python train.py --encoder_patch_size=[4, 4] --decoder_blocks_per_level=3 --epochs=12.7 --lr_schedule="cosine"
Rows from block 3 of the encoder of a small image VQ-VAE, named by matrix and row number. Rows with one number within an expert belong to one neuron, the router's apart. Each number is 50 + 10 x the weight over its row's rms, rounded and kept within 0 to 99. All counts start at 0. After the name is the row's rms in percent of the matrix's.
Before each expert's rows are labels from the 100 images, of 14848, where the router gives the expert most weight on average: "colour at peak" is the nearest of a few named colours to the mean colour under the peak. Only what is clearly more common there than usual is listed. The data: histories of elementary cellular automata, time running down.
# router: router (encoder.blocks.3.mlp.router.weight, 16x256), inputs 128-255
# up: expert up (encoder.blocks.3.mlp.up, 16x128x256), inputs 128-255
# down: expert down (encoder.blocks.3.mlp.down, 16x256x128, transposed), outputs 128-255

# expert 0
colour at peak: black
router.0 097:50 37 56 64 52 61 58 47 52 54 39 53 30 42 38 55 40 36 39 38 45 56 50 38 38 58 54 45 35 63 33 35 49 60 62 52 57 54 49 59 69 60 53 47 52 42 64 60 45 56 32 63 51 48 34 56 45 56 57 64 51 41 32 68 58 48 67 47 59 54 65 48 45 48 53 65 37 32 56 39 47 44 59 49 36 47 34 63 47 39 63 58 36 55 38 48 40 69 60 60 64 56 50 60 40 63 39 34 38 51 41 52 41 51 41 49 47 51 56 51 50 45 52 52 44 67 50 58
up.6 088:43 48 47 63 37 54 49 58 48 62 52 54 68 36 43 34 39 50 59 53 65 35 51 64 28 54 32 59 51 52 39 45 34 41 53 57 55 33 44 37 61 46 46 37 45 54 61 42 48 50 48 66 42 52 66 67 47 39 46 50 62 38 48 54 54 45 39 54 61 48 49 60 44 69 43 42 28 59 41 54 52 45 65 63 44 42 53 48 47 58 75 56 73 58 19 57 44 57 53 60 66 44 44 33 46 59 49 54 42 31 43 53 51 46 40 55 48 50 37 54 46 47 36 55 50 50 53 60
down.6 094:42 67 46 41 32 52 37 56 60 49 36 66 61 47 56 42 42 64 52 74 48 52 35 56 57 44 56 46 59 41 56 53 52 61 53 60 66 49 40 46 69 51 59 40 58 59 57 60 49 63 44 48 39 48 62 33 49 49 68 56 48 43 55 54 36 55 58 68 29 45 44 44 43 62 41 47 58 33 46 57 79 30 46 56 47 48 36 44 48 42 57 42 65 49 71 52 51 45 63 38 56 44 64 43 53 55 42 45 65 52 46 51 52 58 45 41 68 55 40 45 67 57 65 60 51 58 52 52
up.7 097:35 52 69 59 35 43 73 48 45 58 49 62 45 47 45 47 54 51 47 40 56 75 51 43 66 41 38 60 54 43 25 52 59 52 52 55 48 66 64 42 51 60 49 58 48 46 63 33 54 56 63 42 47 48 53 52 62 49 20 53 46 50 57 46 52 46 40 49 58 47 37 68 58 41 47 37 53 53 60 57 61 54 74 47 49 46 50 57 46 69 50 43 37 55 52 65 62 42 43 45 53 67 46 50 46 38 50 46 49 40 34 38 55 51 63 29 41 50 56 62 66 63 44 46 45 46 41 62
down.7 094:55 65 39 42 46 39 46 40 27 42 42 47 39 44 42 64 34 55 37 42 45 37 42 40 40 42 53 55 47 54 71 48 48 68 56 51 56 48 51 22 41 54 67 48 68 62 60 37 54 52 46 66 53 60 42 49 46 61 69 47 39 39 53 42 36 60 56 51 55 44 59 28 53 53 35 52 35 68 52 57 51 50 39 59 56 46 50 45 71 43 31 41 41 42 51 53 45 55 49 30 55 46 69 56 50 57 53 59 59 73 49 50 68 34 37 42 52 41 53 45 57 40 51 55 51 51 54 58
up.8 094:37 48 56 54 44 70 49 59 40 54 53 60 56 55 57 52 45 48 42 45 69 37 37 51 50 41 34 44 70 60 53 50 45 36 41 46 62 44 54 48 65 39 45 35 37 51 59 41 39 39 50 45 41 57 67 63 53 32 49 61 55 43 62 43 41 42 47 41 53 47 66 49 37 69 42 36 46 58 51 51 50 23 64 61 52 51 48 46 44 45 66 49 65 44 52 51 52 37 70 34 30 23 60 44 48 47 37 51 34 28 18 52 57 59 60 59 56 53 52 40 43 60 45 64 48 51 56 52
down.8 085:57 73 40 54 43 80 39 55 47 71 52 64 57 42 38 41 60 45 56 63 63 41 39 46 59 39 59 38 41 67 61 58 50 62 39 63 30 51 61 59 52 47 45 35 61 50 53 50 49 54 65 40 56 52 72 43 51 63 55 74 48 43 53 49 55 59 39 40 63 54 37 73 38 36 50 40 58 49 44 50 43 39 63 53 43 39 41 46 38 37 36 42 61 53 69 55 46 47 57 57 40 63 60 48 49 42 36 40 53 53 58 48 45 48 40 52 70 69 47 61 40 44 44 50 48 41 55 45
up.9 091:43 65 51 38 42 34 64 53 50 50 68 57 69 59 30 46 50 52 55 47 62 41 40 60 27 44 34 61 51 41 64 53 50 33 52 56 44 45 51 54 51 58 53 45 53 60 39 42 49 26 60 48 45 41 49 50 44 43 60 50 32 77 58 53 52 73 50 41 44 36 54 48 42 56 52 44 55 55 45 55 63 48 35 67 50 30 57 43 44 59 60 42 63 37 63 40 59 68 48 46 47 51 56 33 51 54 41 50 41 39 42 55 63 52 62 52 46 71 33 43 62 53 41 32 32 72 63 35
down.9 092:49 46 62 56 40 31 49 37 67 62 65 51 64 44 50 38 52 44 55 69 49 43 63 48 32 35 64 46 60 64 39 52 45 54 62 53 50 57 60 58 33 43 62 54 38 61 66 63 48 51 49 59 50 52 57 59 53 66 43 60 50 58 43 46 41 63 46 32 52 51 53 51 38 47 50 54 57 42 46 59 54 51 56 44 30 53 63 49 57 51 61 49 54 52 43 45 43 43 56 57 60 47 69 49 51 52 58 61 24 55 47 52 52 37 45 20 56 51 62 47 53 48 55 57 38 44 49 36
up.10 110:48 55 52 55 53 64 57 42 53 62 49 51 62 58 48 53 44 49 38 56 49 43 43 42 54 52 48 42 54 54 54 58 46 59 49 60 46 52 60 55 33 46 66 50 44 45 45 41 54 44 43 40 43 47 54 54 50 37 55 80 51 35 43 52 43 46 54 56 51 48 35 66 47 34 67 60 44 53 77 46 64 52 59 56 38 68 58 59 38 37 55 53 56 46 47 52 59 63 71 60 62 50 64 53 59 55 55 58 47 38 52 33 67 57 62 66 74 54 34 49 58 48 47 60 65 53 30 38
down.10 102:58 66 55 60 53 59 66 67 53 45 59 47 61 49 60 54 50 47 36 61 43 42 48 62 61 24 49 51 34 47 55 37 43 41 40 53 50 58 62 50 32 57 44 57 68 55 55 50 47 44 52 42 56 44 34 28 46 64 64 55 70 41 50 54 50 64 53 47 49 45 58 49 43 41 49 39 48 56 43 60 69 60 43 43 79 60 36 53 44 41 60 59 44 51 65 36 47 42 41 58 55 51 51 56 48 43 44 60 56 58 64 60 53 59 54 47 47 58 46 55 47 42 69 53 46 61 47 28
up.11 086:52 43 38 51 36 51 58 52 53 38 47 59 34 42 45 60 36 59 50 65 50 47 62 54 69 56 39 59 56 54 49 53 52 44 40 49 50 44 52 47 39 41 58 47 43 48 50 77 41 47 60 54 21 66 58 40 52 42 51 50 49 49 47 38 58 46 32 39 49 38 57 43 46 36 45 43 49 45 52 56 49 50 46 44 29 73 48 59 58 67 53 62 54 69 66 48 40 52 34 42 43 54 56 46 42 51 52 40 50 62 61 35 59 35 56 45 60 73 41 60 47 53 47 48 40 68 53 47
down.11 086:51 74 55 64 52 50 51 50 49 53 66 40 47 58 58 57 42 64 35 30 34 60 57 55 53 55 60 78 54 47 44 62 59 45 53 46 49 61 43 62 54 46 54 69 44 47 58 52 45 40 29 41 47 40 44 50 47 61 65 46 50 69 51 42 42 42 42 61 37 64 56 44 40 35 61 53 56 60 32 44 57 48 40 51 42 37 68 48 56 56 30 46 37 57 53 54 69 50 55 54 47 44 57 53 52 43 49 64 48 64 53 44 66 64 53 60 40 52 49 63 48 44 64 59 64 60 42 67
up.12 097:54 44 75 63 47 62 37 58 69 58 58 61 37 55 58 54 57 43 47 43 56 39 47 27 64 49 44 40 44 33 43 50 61 51 57 55 53 56 48 44 47 44 57 47 65 62 32 44 40 41 30 33 56 64 55 49 40 43 52 64 50 43 42 42 38 23 53 41 59 46 45 61 56 49 49 70 53 44 61 54 48 44 67 39 60 41 65 51 40 43 66 58 62 41 39 77 38 59 59 64 59 44 41 39 60 39 46 60 54 40 43 56 50 39 70 52 60 45 38 58 58 57 48 38 65 29 53 46
down.12 095:45 37 38 41 46 52 50 48 46 49 51 48 52 34 30 58 65 58 43 48 62 46 52 47 56 45 40 38 53 55 56 59 41 64 53 61 33 38 66 36 41 60 56 53 36 45 66 36 57 33 65 32 53 49 61 44 66 44 65 46 46 44 48 26 63 65 57 44 55 40 39 71 50 35 43 64 59 51 42 76 53 69 36 47 49 50 64 40 53 46 53 63 60 41 62 45 37 69 50 61 55 53 70 44 49 71 53 45 55 56 40 44 41 54 37 42 46 52 73 32 29 35 54 56 62 66 55 40
up.13 097:50 46 42 65 50 55 63 52 36 55 60 46 53 65 55 62 59 43 37 63 45 66 51 52 38 47 47 42 49 40 56 62 51 47 37 61 44 63 55 63 56 45 46 56 53 76 54 75 54 56 47 58 20 47 43 48 69 38 30 63 46 59 44 41 45 53 27 55 35 61 44 56 37 36 42 45 54 39 46 48 41 58 32 47 55 63 49 36 53 43 47 54 47 49 57 57 45 52 56 49 44 57 58 39 38 37 45 55 32 58 43 48 39 65 51 39 61 52 48 54 42 39 64 49 40 62 65 48
down.13 106:51 35 48 39 61 49 69 46 69 44 55 49 49 46 44 57 53 36 59 45 62 66 48 45 48 49 46 41 70 58 61 33 39 59 55 63 54 56 31 39 50 51 45 48 54 61 43 41 41 49 66 55 62 39 44 73 42 37 43 60 62 52 45 40 38 49 48 48 50 64 57 62 54 43 29 55 49 50 44 36 60 78 38 47 43 45 66 59 49 61 54 37 39 61 37 22 51 57 42 25 41 57 58 46 69 44 50 57 46 36 39 40 45 51 71 42 41 50 59 47 42 46 50 47 62 58 38 57

# expert 8
colour at peak: white
router.8 105:52 36 39 64 53 39 59 62 26 51 45 55 49 43 62 64 53 51 64 60 52 44 54 42 49 38 40 53 44 39 51 56 53 57 52 46 57 61 44 43 43 63 33 36 62 48 36 52 64 62 40 46 54 45 45 40 63 62 48 48 68 56 57 39 46 61 47 37 45 58 43 61 44 30 41 43 45 40 45 44 44 60 57 37 50 47 48 54 51 43 39 44 40 50 42 45 62 56 36 51 31 47 57 55 47 46 42 42 64 52 46 59 37 65 51 47 68 52 57 59 37 52 49 46 30 66 38 36
up.0 114:54 52 62 35 43 44 56 40 29 58 70 45 33 48 50 63 56 68 39 50 43 63 39 52 64 47 43 48 44 51 44 62 65 44 61 34 56 48 37 47 39 47 65 41 57 33 36 43 59 55 49 37 32 61 43 30 53 49 66 30 36 49 55 41 65 41 55 43 57 43 71 42 60 60 45 33 51 43 60 52 48 55 49 47 65 59 44 45 48 60 42 52 39 56 73 64 43 28 52 54 30 33 77 56 47 45 69 60 45 56 41 59 51 51 57 60 43 30 43 61 63 51 54 55 49 59 52 50
down.0 110:59 56 54 39 44 61 65 60 54 28 54 71 56 39 26 44 29 48 66 60 52 53 39 38 63 60 64 58 64 69 39 49 48 29 40 52 34 46 55 37 60 53 37 52 46 58 54 62 58 43 63 58 54 54 40 47 45 51 50 40 61 53 63 37 64 51 58 44 59 31 53 54 48 39 58 34 49 47 38 24 59 49 59 56 41 41 40 43 53 50 61 60 53 66 47 44 54 46 47 51 44 56 62 24 49 56 41 53 46 62 59 48 57 51 50 40 54 51 57 61 50 54 55 39 57 52 42 50
up.1 081:47 51 52 50 59 63 45 50 39 53 42 38 74 53 51 63 56 49 41 58 56 44 58 45 28 59 33 60 30 45 48 47 56 53 32 41 39 52 66 43 30 61 60 43 52 47 53 58 61 36 64 65 54 57 53 50 58 55 44 64 53 59 52 51 49 61 49 59 30 57 46 62 52 37 63 57 48 44 63 48 59 54 46 44 51 36 65 34 58 51 66 40 53 43 68 38 43 56 67 57 59 63 34 46 60 59 51 47 57 39 48 39 53 52 46 62 47 37 44 59 48 52 47 51 58 59 64 46
down.1 094:51 63 41 50 51 26 54 52 66 61 60 57 39 59 47 65 52 62 50 45 55 51 62 53 43 42 56 50 51 67 44 45 58 58 57 69 51 34 50 43 49 50 45 65 47 46 67 51 70 45 41 41 68 53 47 46 37 58 50 57 42 62 57 50 45 38 41 46 59 43 51 82 30 56 46 53 38 51 61 45 55 61 53 59 52 45 61 61 59 38 53 52 38 48 56 41 38 59 67 50 48 46 44 46 24 58 29 63 57 48 48 49 51 47 58 42 45 59 63 43 43 61 50 58 49 58 57 64
up.2 111:55 41 46 48 47 42 50 51 35 44 61 62 60 51 51 49 42 68 49 34 61 52 46 58 27 46 43 48 52 64 46 46 89 42 47 36 57 44 48 56 56 57 53 53 51 43 47 44 56 42 52 53 44 53 51 53 34 48 59 39 48 52 35 35 37 43 50 45 60 50 64 62 57 66 16 47 40 69 50 53 53 40 41 37 43 40 45 57 46 77 33 52 53 75 61 71 45 57 50 37 49 47 56 34 58 18 59 59 46 54 56 42 53 51 54 58 50 47 51 57 69 60 57 55 32 60 67 25
down.2 100:45 47 47 60 43 50 67 57 60 60 26 53 53 41 50 54 58 37 52 26 59 49 46 52 71 62 63 42 61 56 60 86 50 33 53 77 44 46 47 51 58 20 48 42 53 54 43 34 38 34 55 42 52 51 55 52 59 52 48 40 62 22 69 31 46 41 54 58 29 47 45 59 41 59 58 43 58 53 56 46 54 53 43 68 44 43 51 64 60 48 58 57 53 57 52 56 50 64 72 36 66 55 60 44 33 54 27 38 55 57 47 38 45 63 47 47 51 35 58 59 49 60 54 49 34 61 45 49
up.3 101:49 58 63 46 40 34 61 52 46 47 59 47 61 45 54 52 41 38 45 48 58 51 40 42 63 55 72 42 37 67 57 47 54 54 48 46 39 40 47 44 66 59 68 51 44 37 65 55 66 53 31 63 58 50 48 65 50 52 62 32 44 58 36 51 45 40 61 45 81 48 53 51 58 61 58 66 46 68 37 58 64 29 55 34 50 44 55 41 59 42 52 56 48 47 61 45 45 37 47 48 50 45 51 56 54 55 76 49 61 54 60 49 40 39 57 53 32 47 57 53 48 48 57 31 51 37 44 69
down.3 095:57 71 66 39 67 58 45 51 62 60 47 60 65 34 38 56 49 46 47 39 55 49 47 45 51 57 62 51 45 65 39 48 36 33 47 60 50 47 27 57 81 42 47 57 52 51 47 39 38 62 47 57 50 41 48 33 51 21 46 46 43 45 42 46 34 43 47 50 56 43 45 53 43 33 55 44 53 39 44 41 54 22 65 60 54 45 47 45 38 56 43 54 43 54 39 43 64 54 57 59 47 54 19 51 53 53 58 58 52 63 53 47 56 65 54 59 49 49 63 52 54 50 68 30 54 63 40 58
up.4 098:69 62 59 45 37 55 57 48 52 59 48 48 44 46 47 43 61 40 22 52 58 43 49 38 41 44 45 66 66 68 52 30 43 47 54 43 53 54 50 52 62 49 53 43 37 42 56 32 64 37 55 59 57 41 52 49 49 54 57 34 54 53 48 56 57 52 64 47 67 40 52 61 55 62 73 55 36 48 41 58 56 59 47 58 63 42 46 53 60 48 44 52 42 52 49 84 40 47 55 39 53 38 58 55 50 64 68 78 64 45 50 57 42 46 51 65 43 43 46 39 48 62 39 15 46 37 48 48
down.4 097:33 48 44 59 43 55 56 68 58 21 45 58 67 73 41 57 43 47 59 43 64 56 52 66 47 57 37 50 44 38 34 53 40 46 30 38 39 34 52 47 48 54 66 42 53 54 48 49 48 51 56 45 56 38 67 41 63 46 47 42 48 61 48 53 53 31 58 61 51 53 54 43 34 52 55 63 50 60 50 56 41 47 42 45 69 48 46 42 56 46 32 55 42 53 59 49 50 20 65 67 47 56 31 22 66 55 52 44 54 57 50 39 36 64 51 45 41 57 53 43 55 52 46 43 58 26 51 49
up.5 102:63 53 47 37 46 26 62 56 38 43 54 39 42 69 73 49 50 52 45 63 43 51 58 63 24 43 43 50 53 77 67 35 43 59 42 34 80 38 45 53 49 59 57 60 55 62 67 56 50 51 53 54 62 59 63 67 43 38 52 37 43 51 44 51 44 50 54 55 61 27 47 45 54 74 44 54 56 51 53 41 67 39 47 40 55 55 76 59 41 51 50 41 45 59 55 70 57 47 46 39 59 36 57 53 63 51 55 61 45 47 45 53 58 64 52 39 33 58 46 63 30 43 49 62 50 49 69 48
down.5 101:62 65 47 52 55 44 55 43 47 58 47 45 36 51 41 56 39 49 38 51 58 67 49 57 46 39 44 50 55 56 41 53 80 58 56 49 46 46 48 66 51 57 51 65 45 44 37 33 27 43 47 73 57 43 51 47 65 52 46 31 58 57 48 54 64 30 48 54 59 44 36 53 56 55 61 44 53 42 58 53 59 41 59 52 48 47 46 53 59 66 41 52 54 64 53 63 47 54 53 53 60 68 48 57 59 48 57 52 46 58 44 46 50 79 47 43 59 27 69 58 45 34 52 55 66 48 49 57
up.6 084:40 38 50 57 45 38 48 33 51 58 64 62 50 47 39 60 58 54 33 37 39 46 62 50 42 52 52 57 44 53 35 57 54 40 51 44 53 58 43 47 66 29 63 57 58 37 58 52 41 45 50 44 46 60 47 48 57 37 46 46 45 49 53 54 67 46 38 64 48 67 63 61 47 42 70 42 46 52 73 62 38 38 68 36 40 42 42 54 54 41 50 58 36 36 50 52 34 52 37 59 58 35 36 39 42 46 49 46 51 67 54 45 46 37 54 50 54 43 36 40 37 58 53 64 55 44 49 51
down.6 089:45 57 56 48 39 40 52 73 46 51 57 34 78 51 72 58 45 76 54 32 59 41 48 32 42 46 48 58 60 37 53 35 46 45 54 43 44 39 59 54 46 55 43 55 54 33 39 44 33 57 25 46 46 56 42 42 51 42 57 55 54 53 64 59 64 57 40 45 52 49 33 36 56 50 50 72 44 57 65 48 45 47 37 39 48 42 50 19 53 58 48 39 59 43 56 43 63 46 57 52 60 38 40 49 48 39 41 63 43 68 43 52 59 32 53 70 59 52 36 66 57 51 47 59 65 48 31 52
up.7 084:45 58 58 55 66 60 53 47 49 38 53 51 43 48 49 54 50 53 50 61 50 48 57 53 49 58 47 43 42 47 42 60 57 39 47 55 44 41 45 52 40 43 42 48 71 44 54 42 43 28 50 43 74 59 51 43 55 45 61 63 56 57 41 41 49 56 38 62 59 48 18 54 33 15 45 63 58 41 49 39 51 55 49 41 38 45 66 63 54 55 42 47 59 36 38 27 45 56 48 60 44 57 47 45 45 46 36 38 57 37 61 51 42 61 50 55 73 74 70 47 56 61 53 63 39 41 37 44
down.7 099:38 41 41 43 52 37 52 46 63 45 66 40 30 38 34 60 58 50 42 45 45 47 45 50 29 58 34 46 38 65 55 44 58 52 42 57 65 44 48 52 57 44 51 41 53 59 51 60 40 51 48 47 44 42 50 63 64 52 54 48 54 48 57 41 39 43 36 64 47 56 59 55 56 67 47 54 47 53 42 47 58 53 46 48 28 55 57 70 35 50 44 60 34 56 68 41 54 69 57 46 61 55 52 53 37 62 57 50 34 65 52 52 57 57 43 53 39 56 43 52 62 32 45 61 55 40 60 55

# expert 15
colour at peak: black
router.15 083:46 52 44 44 46 34 50 40 51 47 46 66 56 44 57 39 32 53 60 38 58 49 38 49 55 37 40 61 61 65 52 44 54 26 59 36 37 51 61 49 42 43 52 39 55 51 36 41 58 42 60 29 43 40 66 65 61 57 40 61 50 46 47 43 31 41 47 40 50 35 35 58 51 50 60 62 40 55 51 51 46 51 56 61 65 39 59 54 32 54 42 61 55 40 49 69 48 40 37 40 42 43 46 66 36 43 44 53 47 46 57 37 39 44 46 49 42 45 45 65 54 32 43 70 48 44 51 49
up.0 087:49 72 42 61 76 48 50 47 46 43 52 60 45 53 58 25 60 62 31 63 42 52 45 46 52 53 60 50 50 74 50 54 44 46 52 22 55 58 54 43 41 38 44 58 71 50 61 44 57 43 49 41 70 48 37 51 28 52 58 49 43 40 60 40 30 41 44 30 48 57 54 37 47 48 29 65 74 48 57 56 67 57 47 42 39 51 58 66 52 60 53 56 61 37 46 36 42 46 35 37 65 50 63 49 41 30 43 59 60 48 65 49 52 63 42 50 48 54 60 54 65 38 51 48 56 53 48 34
down.0 089:62 63 53 40 62 38 67 58 44 38 46 53 64 20 55 52 48 52 57 39 37 35 49 68 53 43 49 54 67 41 40 40 48 56 46 43 38 55 49 35 45 74 45 57 45 49 41 59 45 50 61 55 66 49 46 45 41 48 49 50 51 63 52 58 52 58 51 62 45 44 35 61 45 41 57 53 48 46 48 48 56 51 35 43 58 49 42 51 63 43 55 42 45 74 57 51 63 32 64 41 35 55 38 54 53 53 43 40 51 46 38 55 47 59 49 40 50 26 26 56 36 52 50 48 54 59 65 54
up.1 101:58 35 36 62 42 54 51 60 46 49 63 37 55 42 54 54 49 46 67 52 61 49 61 28 47 49 66 59 46 33 43 44 59 53 63 69 45 50 37 47 47 46 51 52 34 32 54 51 40 53 46 47 45 51 60 47 72 60 43 41 39 65 60 36 56 38 45 51 45 53 54 37 29 44 52 56 42 53 69 44 36 46 36 55 60 47 26 28 49 41 44 53 66 49 44 34 46 56 57 65 47 67 48 54 52 42 33 49 38 42 41 54 44 43 71 41 45 44 84 64 54 61 50 51 47 27 53 48
down.1 098:54 48 51 51 46 48 51 52 51 52 38 46 41 45 53 70 53 43 31 79 49 62 41 30 52 37 69 34 45 51 53 47 58 51 61 51 64 54 42 45 53 28 49 48 50 42 61 49 28 63 65 51 48 55 37 70 81 42 52 52 58 61 36 55 52 56 38 40 42 44 51 34 36 67 44 55 45 37 42 57 59 42 50 38 57 47 33 55 48 40 37 67 49 40 55 56 49 46 48 49 59 51 53 43 44 46 43 47 45 32 40 51 49 49 52 46 43 56 60 57 37 39 46 48 46 46 47 49
up.2 094:50 59 46 37 68 60 37 57 42 47 59 46 36 52 47 44 69 55 46 61 42 52 57 61 56 46 53 53 32 40 44 59 57 71 46 42 43 53 44 48 27 36 49 45 59 71 50 69 45 38 44 50 71 41 31 46 40 51 52 57 44 73 53 42 43 55 46 46 64 55 44 49 57 38 51 53 53 48 47 60 61 44 35 47 45 51 49 38 57 55 38 66 58 43 49 41 51 50 47 67 58 54 48 49 55 57 38 47 57 44 49 70 47 46 51 62 58 73 66 55 54 60 51 37 54 58 52 49
down.2 093:43 60 43 52 47 52 59 60 53 27 35 46 49 68 55 40 33 38 42 39 34 58 61 45 56 42 39 50 58 37 43 42 45 38 40 55 45 46 52 41 47 43 40 58 49 35 39 55 48 54 33 48 51 57 48 46 40 66 51 42 43 36 29 42 47 46 52 55 31 52 57 54 55 47 43 53 49 66 63 45 38 49 36 39 75 61 60 75 52 69 40 53 39 39 39 78 50 58 57 59 38 50 56 61 57 42 52 72 40 56 36 54 37 58 58 53 51 40 53 54 51 49 46 58 46 43 41 51
up.3 118:57 48 57 56 64 60 43 24 31 61 40 45 53 46 62 46 49 68 54 47 41 48 48 48 61 50 51 46 42 46 53 47 43 46 66 34 68 47 59 35 54 48 59 54 72 66 48 55 58 47 60 48 71 43 38 41 39 53 61 43 50 43 51 52 50 53 42 62 69 47 41 70 61 44 30 53 45 44 45 40 52 50 47 68 58 54 54 70 40 61 34 31 51 59 51 62 37 42 37 25 45 48 49 48 49 49 32 63 52 47 40 51 60 48 50 52 64 51 39 60 56 45 57 56 29 62 54 41
down.3 105:49 37 37 59 57 59 54 55 61 44 56 48 62 57 51 64 62 67 50 51 46 31 70 60 63 59 43 55 66 42 35 32 52 56 41 59 55 43 56 48 36 59 52 41 58 44 47 48 46 55 47 53 48 35 43 36 60 29 43 43 61 54 41 52 45 18 60 44 75 46 33 55 30 51 60 43 48 30 48 48 47 57 58 59 42 49 62 33 47 40 62 57 51 55 55 43 55 40 40 58 26 40 59 54 47 50 51 55 52 47 36 58 36 63 73 69 59 50 44 31 40 59 49 56 59 26 47 62
up.4 099:44 25 48 56 39 54 54 43 46 53 47 44 27 55 45 44 47 62 53 40 61 32 66 48 67 45 62 45 40 61 24 63 43 44 59 43 68 43 48 41 57 43 37 63 50 51 61 45 28 55 39 52 40 44 53 48 72 43 36 50 39 66 60 49 59 71 40 69 53 55 44 64 68 48 57 44 48 64 39 46 52 42 47 62 52 47 52 48 43 48 52 45 40 64 55 49 43 48 48 69 58 61 57 39 34 55 50 45 50 58 62 37 53 54 41 53 56 56 52 49 52 63 31 59 43 49 49 43
down.4 092:39 48 45 35 61 48 34 58 71 66 35 47 48 56 53 61 35 38 57 53 41 36 47 47 50 48 51 49 54 57 56 57 47 42 65 59 56 39 54 54 40 48 49 28 47 40 54 52 71 57 66 51 52 45 39 41 65 56 46 56 38 28 41 38 43 56 53 56 61 51 65 45 55 57 41 41 42 72 33 57 49 56 62 42 46 44 37 46 54 38 47 47 58 52 35 44 55 41 45 52 53 42 57 66 40 50 50 58 49 51 56 35 41 50 41 54 33 39 50 41 48 52 65 72 42 60 40 41
up.5 104:59 50 72 51 45 55 53 58 49 39 69 47 31 51 41 56 49 33 61 51 54 53 60 56 35 54 50 39 41 42 42 54 50 54 46 38 63 49 58 38 46 62 49 35 35 57 58 52 66 48 46 59 50 46 54 55 34 29 49 48 55 59 42 68 46 47 55 69 45 54 34 47 59 50 61 57 36 36 46 48 42 58 42 49 59 41 60 59 54 30 70 55 50 58 52 37 52 47 40 67 53 52 36 51 57 58 65 49 34 47 50 65 46 64 41 72 47 59 54 54 53 58 45 38 60 50 38 52
down.5 102:48 41 51 51 48 58 45 45 51 48 41 56 56 58 53 49 50 34 66 55 54 65 39 42 17 57 47 52 47 45 43 60 55 37 57 54 40 57 49 51 30 36 56 44 32 61 50 63 53 42 48 55 70 50 50 62 60 32 62 58 68 50 42 60 47 33 46 61 47 60 53 49 34 44 57 47 54 51 44 34 39 53 46 47 57 45 53 61 57 54 44 52 40 58 57 46 44 43 60 47 40 58 67 55 62 40 49 50 45 47 50 40 41 47 53 50 67 51 40 49 67 50 44 34 42 50 50 66
up.6 120:52 56 41 62 40 53 57 52 52 48 40 44 61 55 42 56 61 52 39 49 54 57 57 50 50 54 59 44 36 47 62 51 43 72 61 64 47 36 36 54 51 39 44 54 50 46 75 48 43 59 40 52 61 41 25 49 61 55 44 58 54 73 44 39 60 40 50 38 61 41 51 44 39 56 44 68 52 48 52 65 59 41 52 36 41 50 38 40 53 25 60 46 72 39 49 36 47 67 52 67 56 62 44 51 46 71 36 37 47 45 49 59 47 58 58 55 49 54 72 61 36 42 46 46 54 35 32 56
down.6 113:54 51 46 43 31 35 57 33 64 58 39 46 50 34 43 70 52 58 35 70 39 41 45 51 44 56 52 46 54 42 56 71 52 69 56 52 44 63 48 56 39 35 51 37 50 45 57 62 39 65 41 38 36 41 43 50 53 59 44 48 32 45 46 57 32 50 51 29 50 68 38 44 49 53 60 47 51 44 47 63 49 59 41 46 45 44 40 48 50 50 44 63 58 60 39 32 72 47 49 70 74 52 57 64 47 44 63 50 50 45 49 36 35 63 60 59 48 50 61 46 58 48 46 53 49 36 38 45
up.7 093:56 54 48 55 55 48 61 31 61 41 53 49 52 29 55 53 46 70 55 58 48 43 40 45 44 40 43 52 47 49 55 60 47 49 57 40 51 53 44 42 48 42 43 55 58 47 56 48 42 64 57 45 66 55 51 56 39 40 48 48 60 63 44 61 37 52 52 59 74 51 52 50 52 36 42 79 40 50 67 45 48 48 46 49 61 51 37 58 48 53 49 55 50 35 56 29 50 25 28 48 69 53 35 54 56 39 45 54 45 46 27 62 41 42 34 69 52 53 79 53 75 45 53 67 47 71 56 51
down.7 110:47 49 60 56 56 52 41 53 59 60 46 54 49 40 50 73 54 47 55 60 50 75 52 34 59 57 64 39 56 58 68 62 43 57 53 56 66 48 42 35 51 44 37 37 53 42 53 46 47 62 49 59 47 30 48 57 64 67 48 53 53 64 70 49 37 39 45 52 33 57 48 55 39 48 47 46 48 56 53 39 39 52 63 57 44 55 47 36 44 64 50 54 49 57 53 37 54 50 63 41 55 63 34 40 55 38 45 56 40 40 40 37 57 42 47 44 38 48 49 56 56 55 47 40 21 52 53 58